Weights of a small spectrogram enhancement model.
Training: adamw at rate 0.0018, 26100 steps, batches of 64.
Data: trained on simulated sounds of rotating machines with and without faults, 39062 training examples, 42.8 epochs.
Rows from block 5 of a small spectrogram enhancement model, named by matrix and row number. Rows with one number belong to one channel. Each number is 500 + 25 x the weight over its row's rms, rounded and kept within 0 to 999. All counts start at 0. Numbers have three digits each.
Before each channel's rows are labels from the 100 clips, of 14976, where the channel reaches its highest value: "top examples" is what is common among them; "peak in band" is the frequency band that holds the peak. Only what is clearly more common there than usual is listed. The data: simulated sounds of rotating machines with and without faults.
# convs1: first pointwise conv (model.mid.1.convs.1.weight, 128x128x1x1), inputs 0-127
# convs3: second pointwise conv (model.mid.1.convs.3.weight, 128x128x1x1, transposed), outputs 0-127

top examples: piston engine
peak in band: 0 to 250 Hz
convs1.67:513484501501501542509484465520493517542473490482532503513507481441506462487500497517515474501509478500494559491539448516499481499572477489517480518512497465470549529463504500482554473498500505487509478532503535501539530494485468496514482504459494507469481479490462463484435496532513475505516482482512490499486462503472467531473460488528457489496521519526502479489508489527562495495499
convs3.67:517503534503509481530460524472532527478482517508534520488456519454521468472500477487482523535498504481535538524529523511529519525532488507485531520475482530482471517458478476502537544493496469502496531521466492475493480514545536523538522498474475508496555494499472527546510543502487485500480462495534504493453506512527486516482525514454471538512525543502477539522527493516507503495540

top examples: turbine; electric motor
peak in band: 0 to 250 Hz
convs1.95:501482463502500488453480481500515488545461497461502496520505483457468455485453510508541496472469487498498552529502463543499473467543472495535545499473484520483529512455491497506530493514518508515492517516498498493526511473494526470518485493478491473472501433465462488513481475477473507506539500486474464508472481501477481519488458489569489559485542522511500492501508469508505486500513
convs3.95:487489470466495517480508471511511476527527463486480472502495473524478517524506529525495474461512475490476518478490521464422455471518539527522477506533507477495544505525504523510503438510548526520516492487497509521543514475492473494451499496514499517489472532503513477493504469481528490529494562496505477520519509476483540477510468485535546489506485469522520473493478509487507500525428

top examples: compressor
peak in band: 500 to 1000 Hz; 1000 to 2000 Hz
convs1.5:510515481485504567451480519545517467500485539481462499484485486541445488491433510519526514480512534505501491497466542478503494457483470470516538472525482487510503483466521497462501513493508495498543456470501502504467493506503552518518546504477503517465508536491484510546528521504541495504509511520470472499486512510497488514521555506473468521533529472494498521464507498467487467506521
convs3.5:529474501522465513467491488542469497504535505495469469514494460526505502507502511510451467487522499479468492472486511493526497473482502466536473462489463478531513423556456494463474487469442529491536480470517493493513457516489483460548479492490507508470449506521492464510510480459500492488477505489513484510488505510473493471506516492514522491512479475464513485517447487455511518530488

top examples: fan; pump
peak in band: 0 to 250 Hz
convs1.17:489519516516500466497469527504497479536510536540459501499516521518491498435517477536508530471477557502502491496489503501502518456504485531518505462479519486558486488524497498472488531491518493518504488468499509496462524510500512534523509501477500459444489448467492538538518524433462511459508505474515451546487528497521484510508562468505510505519515491493498526494460510475507476495523
convs3.17:433532459509537512506521520477502507498465496508528521483509531484443493507494494488526520517502511523500504518484475501468529504509497526501502519535557518483487515489565527520529498524559515512521483523514501499489553510493507536461523525511505482525529494473512533474471512531494508522521523506439524489522496519531504544500496528527494461443494525516507517442524530533477507517505

top examples: electric motor
peak in band: 0 to 250 Hz
convs1.82:498468456541502515466465497514537494549480518504463497497529479465489448469471469467501520464486519500512536516506453508500479466546506518505529517491494513520523498476482501481533503525489520550510473497497523504519513466497536519498496500487498474499449447469502512464487524480498498508501510479455490489462478502530496482484488488572505566492528454549499514490486512506531473504504
convs3.82:472528475539526490507517542484497508488469529521529533481497542477472488502505473476512535549494521539524502515486476515516558527505468499503519502505525524502466501485518518494518541505493512486503483522511499487456513537508522531509517532508521454517527456484501541492486538539470518496520473529455532460515509541529481541503530535521472474451490540484498528466534512523494504488538

top examples: fan
peak in band: 0 to 250 Hz
convs1.108:527575482513497445540509533490516492496500493556437497482485534531497523460521476546478526495513523499513504508483493533502480469510463490504467472480525481508499490520512499477495521491468530517568476460503485498471513497510518533485537501516501488480510485510516547514554539525500453493504500497504476508505524504545482487468516515519489506509502459498499536475452540477467519502502
convs3.108:518481544487472467497481481497528484495505472478480479513487480485536506508544510520473479481507467463506522511551524489522481500516506488487505517462457512514491517499450480475516504468470480513466544486476540493495457479488492484555481459473464529449501512536477483516550496500510490477476472502560466501493529472482508469525490478469492560526504496527521483515484477491544471468496

top examples: piston engine; rattle
peak in band: 0 to 250 Hz
convs1.120:535500523525499484487494539489516464496498524509466499452518536512494518505494496482480523495546527504521492501509551482502508489474529493482474473523503491516485543506488500468464543517485526516559438489500476504538492537499509548473530499481498498497529529509502517501530566470539515472479497501516471448503511499555498466491482495468482490501537483500496526468449520486471447503527
convs3.120:473532490441515469534504508466503515463432479490530508485510537472502473485479474481513524481490522491500507485507476511480461529515484517474527534489510518452449539464512486540536476518520472493480517547504489505463491481493524536482533482481473499538535485469483531471492521527502530475508475477492518500514502488529470510481470501475455498484529523520479506478538480550491507454520

top examples: fan
peak in band: 0 to 250 Hz
convs1.114:461536500475502470536507505520493491506501501563453502499502517517509508471480473534472533509497508500491490518500479545494463475492459551549477493460498530538507504512476501487492515514523458509502472460503567504491502504490520547529527496479513484471493487483561537533465543500476526472481520464537475515498496496525501520528535502487468491476488511542494517520446513479514527505517
convs3.114:452534459521538521492524511491487491512476481497515498503512522490458500521501505495511514508543502530480499520479481485452527495502505528523486513547558501501496525516545540502526485527533548538538472519537507508488547513479495532495520512519510492516507499483506525472482505533502509517513520527438516499530513511527513546512489524561505460438476521514517503439508545523494501506491

top examples: speed: fast
peak in band: 0 to 250 Hz
convs1.65:517548489532499475482490522457545497530514532550440503504471519458516481464542464501504549483485509499514528514515467511506477459550513491495494500481520482487502470524508501440531490476482498528529493478499486492458513478494527513517532500512509460495489479522493526464525521489502430474520496514502443523474508500535516486475526499532533504489523457496503527479471541484507500501491
convs3.65:452529459504537521503529520493481512504482517524521524488512523512449498513483484478533521515483532533510494487475480511478512503506492528508499518529551511487500488495555512525513487515543511493509464514512487497492551518494509524442527536523521465538513483468523522468467504538482529515534528491437534478530495530522499540498514525537501456449497519496502518451520527524478531497489

top examples: piston engine
peak in band: 0 to 250 Hz
convs1.35:447469495467503462509534463507477520496453495519534500479486438552505516464477457555508470518469503483531500465488537520502512474503445477484493484478493497507472482506465497510481467437493480481496488511498462501468463488520495506528498504490505513492526469511491494546513508497477512470504465542494524540450514506499480512478473490454448512529491528499498483500499487530503460498489
convs3.35:489457516475479520514518499499511494504493478493522513463519465501507496463500480510499493484422508470515501461520522527498484514489505522512489551502520512510528478464524524534515493505557479499483497515459510498508541490488503511475499459485481476481483541500501493506531513505540502499513574453520512554518482495502524460478523540501538518547536509507518524506515569468523522531470

top examples: reverberation; text has "room"; text has "reverberant"; gearbox
peak in band: 0 to 250 Hz
convs1.111:503480547503498457535494536531490467502441530495450496493533516481524473483458481445474505494520558502526523502526473498501501479517513510551454485500501495525520521448482499482515496505506517535533463500499515494521484474496499510470494499493485487458507457518516510491473535521505507501475529490563470468470466504502501506514480513534472470477491478495500546495464505517527467500556
convs3.111:540494500496489517488515473534515477527530474478490471492528478545534541499502543531511474464509468485464489492506496464474448466481540468494480471513504469524538501525500516487474453520523519527503519489514523547528515455484479489482476500506507535484466536535516475487518467487541509531499533500519474534518496466474529466508487480497546508525506464529522468523473522483510484522459

top examples: fan
peak in band: 0 to 250 Hz
convs1.27:525551524533497479496453535469482466523506558518496494504541540531483504469522503525532538478502514499508508518501524505496538497494495471509490461525549468520477495499532501471488540474479526525503502462500484502490536528502526505504531498470493458465481507465461535529522508471483463484534476493514454508507505500525473481482545511520541476526529472473502525466482532459478483500529
convs3.27:466518469523536534508533515493485508503481507526522523494516528504465500497480498498540518519484517541501484509478465504468536505492494507488504496540553512491495529490567528535507511551545514534504480518500490500500566500497512535435519525515507486530527497491519526467457511533501511532532521507447527500523472504522497544494515519513492471466501522517500515451523541531459505516504

top examples: state: faulty; rattle; electric motor
peak in band: 1000 to 2000 Hz
convs1.43:468478515540499503501511467440501491525490519485559504532532467529538515482454526476520498524452497498493504508502490522500516506493513457542472427507515472487495499557526502499463459418466506489471509513496490496484508475484495483507492503494530459491515477504492481531491474486422477527510487494516493558491474487482495508549490518519504492515497509486500479511526483486500518504497
convs3.43:510479501512481512478512443532507479525529474482456470556508457514506521521511518528502452453526487454481503524504509467485469467499527502500468504502473492514523533520485483473496454487477503531517509463504510498538483456476466468526480472513493539477494534514519453496510463503531500516503529502510479533507517463456530491520477461498523513517474487536518456497451500489517498533471

top examples: reverberation; text has "room"; text has "reverberant"; pump
peak in band: 250 to 500 Hz
convs1.31:480522520504496496498483506470478460513469554495505502456532511538496508477457481498510491504498557507477497510494526419507567465480506471542515469519503452519486505501518498467488495470469511525484499486498497501475467514501510490527512501509533485435532494477460485585530492538472496525523449501506496534470505508499457504485504496491481474523518491481500497488506488478501477497505
convs3.31:528487513439463495499478471499507505495510485481470475515489466519527489492499492503476475449507502441491515472497523498499416487508508479483494484457456474478498468491453450492488447485476470500474497485500488521514457478499487456521489483477469523486455496500494448521500469470503508495486498477544482513485497484468496460493487469468497515542519480476497467532475456481507518483477

top examples: piston engine
peak in band: 0 to 250 Hz
convs1.119:532534465547504522444516535488550493482494526509451499473467504520465508479476518523470510461531502501498514510470532518505481461492456471499537481500491507481486516481483498484475519520490477485528449475501472501485483529511526518491524499517503524487563497514524519532518536533510463490485500470478473503472524501523503470501464500481477532517522475516503556453476556489462469504507
convs3.119:492499512457499469535487492459549505487472472485516494494494514466520488499516488493504511481475483482525518514533507498499479543520510503447540523497495527465473543431499472531524520497534453505455542525454520498489500468514531534469515462477465519500548512519486513505519536523518503480496479497520487501504516462518522490503487479470474536502530518540496504489549496548515471454506

top examples: reverberation; text has "room"; text has "reverberant"
peak in band: 500 to 1000 Hz; 0 to 250 Hz
convs1.23:530534515521499480535476509444481482532493540481536498479530527530519482458499472530531512502501489501499503520504512489500540522505453465513449455541523448508502515479566499523491520452444527515494509512496500503505522521492499478496500503497496494469522505477449475552513484496456461535532429489536486506496504505498473496470475487513498472518507486501503494464516479478477501498523
convs3.23:472503468488509530488529515514458492516493497526500500513528515512465508513482509503521501516494516584494458495468458504480560500463481498507494481556545510508502525523548545526482521550515536506520486507514487491493538514477488530446503508540526466523512492493519522452466500510507499503520518531447518492529476515507479518502477506543498458452476505502501500454508503500463499519496

top examples: piston engine; text has "room"; text has "reverberant"
peak in band: 0 to 250 Hz
convs1.36:454487500456500500513527469527476509498459501503523497473480432545512521441491483568490462508513501485496502470493505512504452484514453519484489473460482500499482474499463497505484452452496468468518496520498437501491461468514494491513515502482517515486531466537506482518503508492470513492488466510502522525477520501500497528490469475444459502528476545454496495487512483510486470496489
convs3.36:519519513537515522477525490533508511556525482509495510509532497546486521509473528504558500520469492505527450492462453512517509488441481470480463464524513519492528493504542480498437526541514506492484481477464489537480523467487477512525489493503493512528533490452548492507450485496516506488540522483481499480482459494502503484508509491517515494526452497509487488519488514466442479526483

top examples: rattle; gearbox
peak in band: 250 to 500 Hz
convs1.61:440493496511501469511503503558470502490417512515527497508422529540515470536431417482513511538512516503504508494511512540503497497496498514506512515494498515545507490459498499485501525467503481490472513520499499508508482525504504473493488500537516511506531494522495493543514481494500516556525469486498503488467494486499489529555490520452511499470463517467504487528499492518519494503482
convs3.61:487511495551515516475498533504464472508504518508516492470495510520478502529503493486485531535493501561508489489490508503495563508498479509547496498513519491528510447547502538499497513513496552488527476500523505479434495580491510510501499539523524459504470473494485545495500526492469507471489492510475505458503514543521497498520507540565504472458472494462519524490493520476509492474474

top examples: fan
peak in band: 0 to 250 Hz
convs1.18:544559490530497476506482541488502490500492495542456500505524536525463507458522497557507542483517500499495507503487514523503499479498475491500483468504552481508489498503519501489497562491482523511543473454498499504481527519501531537503542502476494474487480507458489550508537529486496461482521499484486471506515513497542492483475557528530502507551528457493501535465460546477483501500505
convs3.18:522480538470465472492475480504521486501510474476476475520491475490537502510537511514470475476516471463501514506540523492534474493507509487490497506460452499514498506506442474470504498455458484493490547481492531495502452479486485478560477456480482525457493514526482477521544490484511485474472477500560466502482526476478513467523483472475501553529498488519510479521478467484541479476500

top examples: compressor; piston engine
peak in band: 0 to 250 Hz
convs1.78:528461550501499521512465478507492497519481522494528499493487504463511478495508531518489490468512519500508570507540446495497481475573496509544476517495488484488536543458488494459557496507519510503507475519499523497514514463516470496515510508477483485444500453495493466482441514520513495483494510468527471484470459501486471519479469513532456462505522523511505489483487482509549475501509
convs3.78:509501543505506481527457525476519527476489527517525521492453515457513467475500474482477524538493510487540534515530527518538528531528477514502535521474485527486475499465480474502528556487487471492495520514461487468491475526549535516537517493476478498497542489494468522548510544494480485487477455493530509487450506521522480510481523517465471534506521533491474540516524488502506506491539

top examples: compressor
peak in band: 250 to 500 Hz
convs1.16:508522467495506563463474511551530476508473534501481496468490509544444475482443503516515501514512530506498488469475543471506517454479453497529532470514484485513496468490519502474495493483507523475549471491504495510454495488517539503508529500489499514455520518478491496547525522545530488551496504512461501476465506507488482508508542479474452520530534479504499513473502506464488481500523
convs3.16:518483492530470516463503491528455510491519511518472473512497468523493485499489507512459470484514519479453490474473496499513503457479494461526466451490471479508500432569467488471473474497438527511544480470526479488504459523485482459539483494488486510485444500516492462500494470460517498500483506482502498533485494515485471489498520495505502480504481485461508497515446495455495528539494

top examples: speed: fast; electric motor
peak in band: 0 to 250 Hz
convs1.80:488558459516499546502520491520512491478501505510502501483488505435464501478478529519507495554466492493485495507448498471491476548503507530503476517498551461527519498456489494524489498504490488482478512495500481496501461518490518494535498501497526544489458548489463483487511505547511411515511492533457512534478520499517530503502472499534512531517518460534498500463501539488495487506525
convs3.80:473490493504510477494496528488498547476473538540520539504471509461480473488502467475482521541480538496550528498502526520518535514521460553534497555491503526512466446483478488470539511495482478459527458509482487450497479559519514479492526508504498461504504497477495513502514512509469471470495505500490533519502531552521473524480518527519500486486496507476499546484507486484527533536522

top examples: state: faulty; reverberation; text has "room"; text has "reverberant"
peak in band: 250 to 500 Hz
convs1.117:485483528456501481567488504539477489492471526491510503456554495513511469451482437491488484504517507502531502510510507504502502522490449481530411470507521491517494523468495503513494490485461522501545500515499492502518510472497500504479516499492473507474546486494519487555497506534505515504485504495568479455476485501471475511457494518495450446510493519470499495500517473481494495499537
convs3.117:481501524490503469519476494455529524482488511498506524491463498458504471492504469484492504497473506439538545483526533513528458513545504534480519531457455512469486468445470448499531506450504450481470508496460489481500482499536521487524514488465472511496527494487497488540510503503472510489503493452539501479469509489516496506487537499455478540532523524491480516505513492529510522463516

top examples: state: faulty; rattle; gearbox
peak in band: 250 to 500 Hz
convs1.34:447502510510502494514499515559487488490414512506508501509421522520509480531424417472519507543520536507509507500493515510498488514496499530512512507483494529527522501458491497491501513480521473489499513538498489502509483512511496467489475504546500489499538471507486481532530489485516520519531476469495489478471481501505498524540488503444524470469483504443506493530509495528512485503498
convs3.34:482511497541512505483492538492465482489497520515519495470478512504474486516503480479473535534501510546520502494491517514503556519510471526562507500499514493521502453543499532507502515506496554494519475508510495458444487580503515508502507544497508454507461463491479543499497525489452494474484489507481508455501516542528485506510507540552497474460484498451516538489506506478507503477480

top examples: fan
peak in band: 0 to 250 Hz
convs1.26:509517506518502470500469522494493479529515545542462500505517524516489495440525483537510537470481553496502495493490501519503510460505477518510501467484517488556479482525499497471484534483509505523503492464497502492481536517513531523507528502478500453461483460459493551530517528434463506463512508469516444539497525498521494502491572491514532499510523487486498530488466520470494483493525
convs3.26:439530459513536514507522520479502509496469503515526523479505530492442491502488491487526521519491515522503502516480477502468531505507496523501504513533553516480488510488571524524521500528562513515516482520506495497491553510498509533450523528506502480529525493475512530477463512528495508524522522502435526491519490519527501541496507526522495459442499522514503517441524534532472511514502

top examples: reverberation; text has "room"; text has "reverberant"; gearbox
peak in band: 0 to 250 Hz
convs1.45:508502512550502499503425490462450533537485508468529500481543510533496473499505500519533506484495500501529514542524515455506526489486503451464490480546503448518475501494571498475497515450431550531499488513500501500501555482496492487502502502489461465521504516500473493539500493479474474492537451505512483506459496501487444513507500504507474500478483489516495487509521512496506506498502
convs3.45:526501511475490477514472488483537517483495486464501494481469492483531483458505493493476492472528488408494533532522528485509427495525538507503504493458464467485501506481463469469515468451502480510505528503494505514526482469533502478536500493447486539489468521515484475538521496476522474520481489475544488534465512484494524492479508486446516532539530488501484506540495505506524510508509

top examples: fan
peak in band: 0 to 250 Hz
convs1.126:499548517476495457534503523498491478514498533546449500471512542530490483439510451530489542505495522502496489535486490550498476485502483531531477478498513508543488471507494500461492486486473485527531482446501512502483495513492517554501543498477515472475496496496503568541508540485484499476510504483549460525519506499546478472488503513519514484485497488489497535487455520454497510502526
convs3.126:448536464524543518504529520488487508501469495516531516486522531501459497513498497487527526514504511537491489518476471503471516504499499513503498512530562505494488514499550534520521490528539524517522475523528504510482551508482509538466522534518518485522517492482512535468470512537496524527522518502442522484531495516532506550506507528534495462433495527514513515440522543533481505507503

top examples: reverberation; text has "room"; text has "reverberant"; pump
peak in band: 500 to 1000 Hz
convs1.22:496530535530501482509481523459484470521487546501500498503539531543476514472499506496535514507507547508496491498484527451503577474485493472522512475520525441514469492517525496488482513475496504538486488477500485501448501531507524510527510504475524473443483499461456526570521509503476489478541471502512479535479501502509466488477539509508523472535527483470498512472482510465501474498499
convs3.22:460515479526534516510526518486508509500470505524527531494509533481468498496493501501539519525487507524512496536496467500486549509501499518489508509540547522492488556482570526530521527534552513533512507521489505494510565491504515541442518511506503498527545511498511535476474519532513492533523514508454522511514489498527504552498519515499497487471500530542499522464533535541473496526526

top examples: reverberation; text has "room"; text has "reverberant"; turbine
peak in band: 500 to 1000 Hz
convs1.100:480551526461498491572497500518486485503488526512510498466529497543504475439490439538497507520484505496503497526495497530500455538488445516544426463496518471533487495497502503518489478487468485512538497481500505503476494505492507540514527497484492495471519506487504521582500522525489492501500489473570478515488497500503471486465502515503481460512493508461499505492497496462490509500534
convs3.100:527485528466476478508477479486531502493517504483481503501477474484536493490505489496493481475478494436517530457529535502522433501525507499480507516455445499486504453468456446491503488457492452472464513484469496501508464485524500463526489476478478515481501501502501464535524485487490515485498493473559482494472508481479499465491519479454498543557519490485485485544487477495520514470500

top examples: piston engine
peak in band: 250 to 500 Hz
convs1.93:514543495496502515450541518448506476467546533481490499469470506528495566528497509505508492493530528496544482477479547464498525486454509497504509460509499448489503511501521501453455492480485513529515470494503450499484470539503512519465512499493517503495525527521494498495541508512507481493506489474490467491515564505506542503501513526489485515554520513464504500452511536513463455501505
convs3.93:508523524459520492536475513466528520483470504508527511479484529471516452455466471471523515507489513481546493502516493504519484536496497508496541496492506503460492536452536455536499545515529464496471541526449468506482515481536530526475514474479488509544536510493487527519472527495513498483497469486502515501463476474519499503460515498454481523515536513505454519518535510530466494464523

top examples: rattle
peak in band: 0 to 250 Hz; 250 to 500 Hz
convs1.21:469529524482497426503506518510497455504453528508464502497507508491540504486445478451486501507496597496510503529489469481505515456513544530564503492461511479536521461490497498474495497508506478544496486490500509496513478502494536483483511499508531480452513462536512537499527515486484510520497521515526474491511486498541493518526492473521505487453470484475500515515479521513501482504535
convs3.21:448513470530513497490515527495466495491477512507507516503505519478450485516499473483498521530498521550508491518481483532495578512501463534515498513515520529500478504511516534506517518498484520478511454511535492453453502556486501508518517525526520456515509460465500524479490513527454513468509500528459520456517505544518486527504499530555471464449477525471501515460509491499494504504524

top examples: reverberation; text has "room"; text has "reverberant"
peak in band: 0 to 250 Hz
convs1.12:518528514528500490532475505444476475537499552481525498466542512546513496460497481532536507493503500497499505509500519456501534518500465474509460458533525456513484518489546502531491511458450519521486503507498501501475519518501502480512499501482491492466510515470441484569513487495459465526535431480537483525487501501500459487481485485503488473535507488505502497463507483469484493500519
convs3.12:468502470513511521489530520511459494509488501524506507515523521503461506515485506506517508529498514579497464517473458506486579501469479501507496480551543516511493537524546545521492532544505539516521488507513491478492536518477498532455506511531521470522517491497514526455469510514501492500518513535446521491528481514514479528506487512542493461451476515509504511448513507504466491519506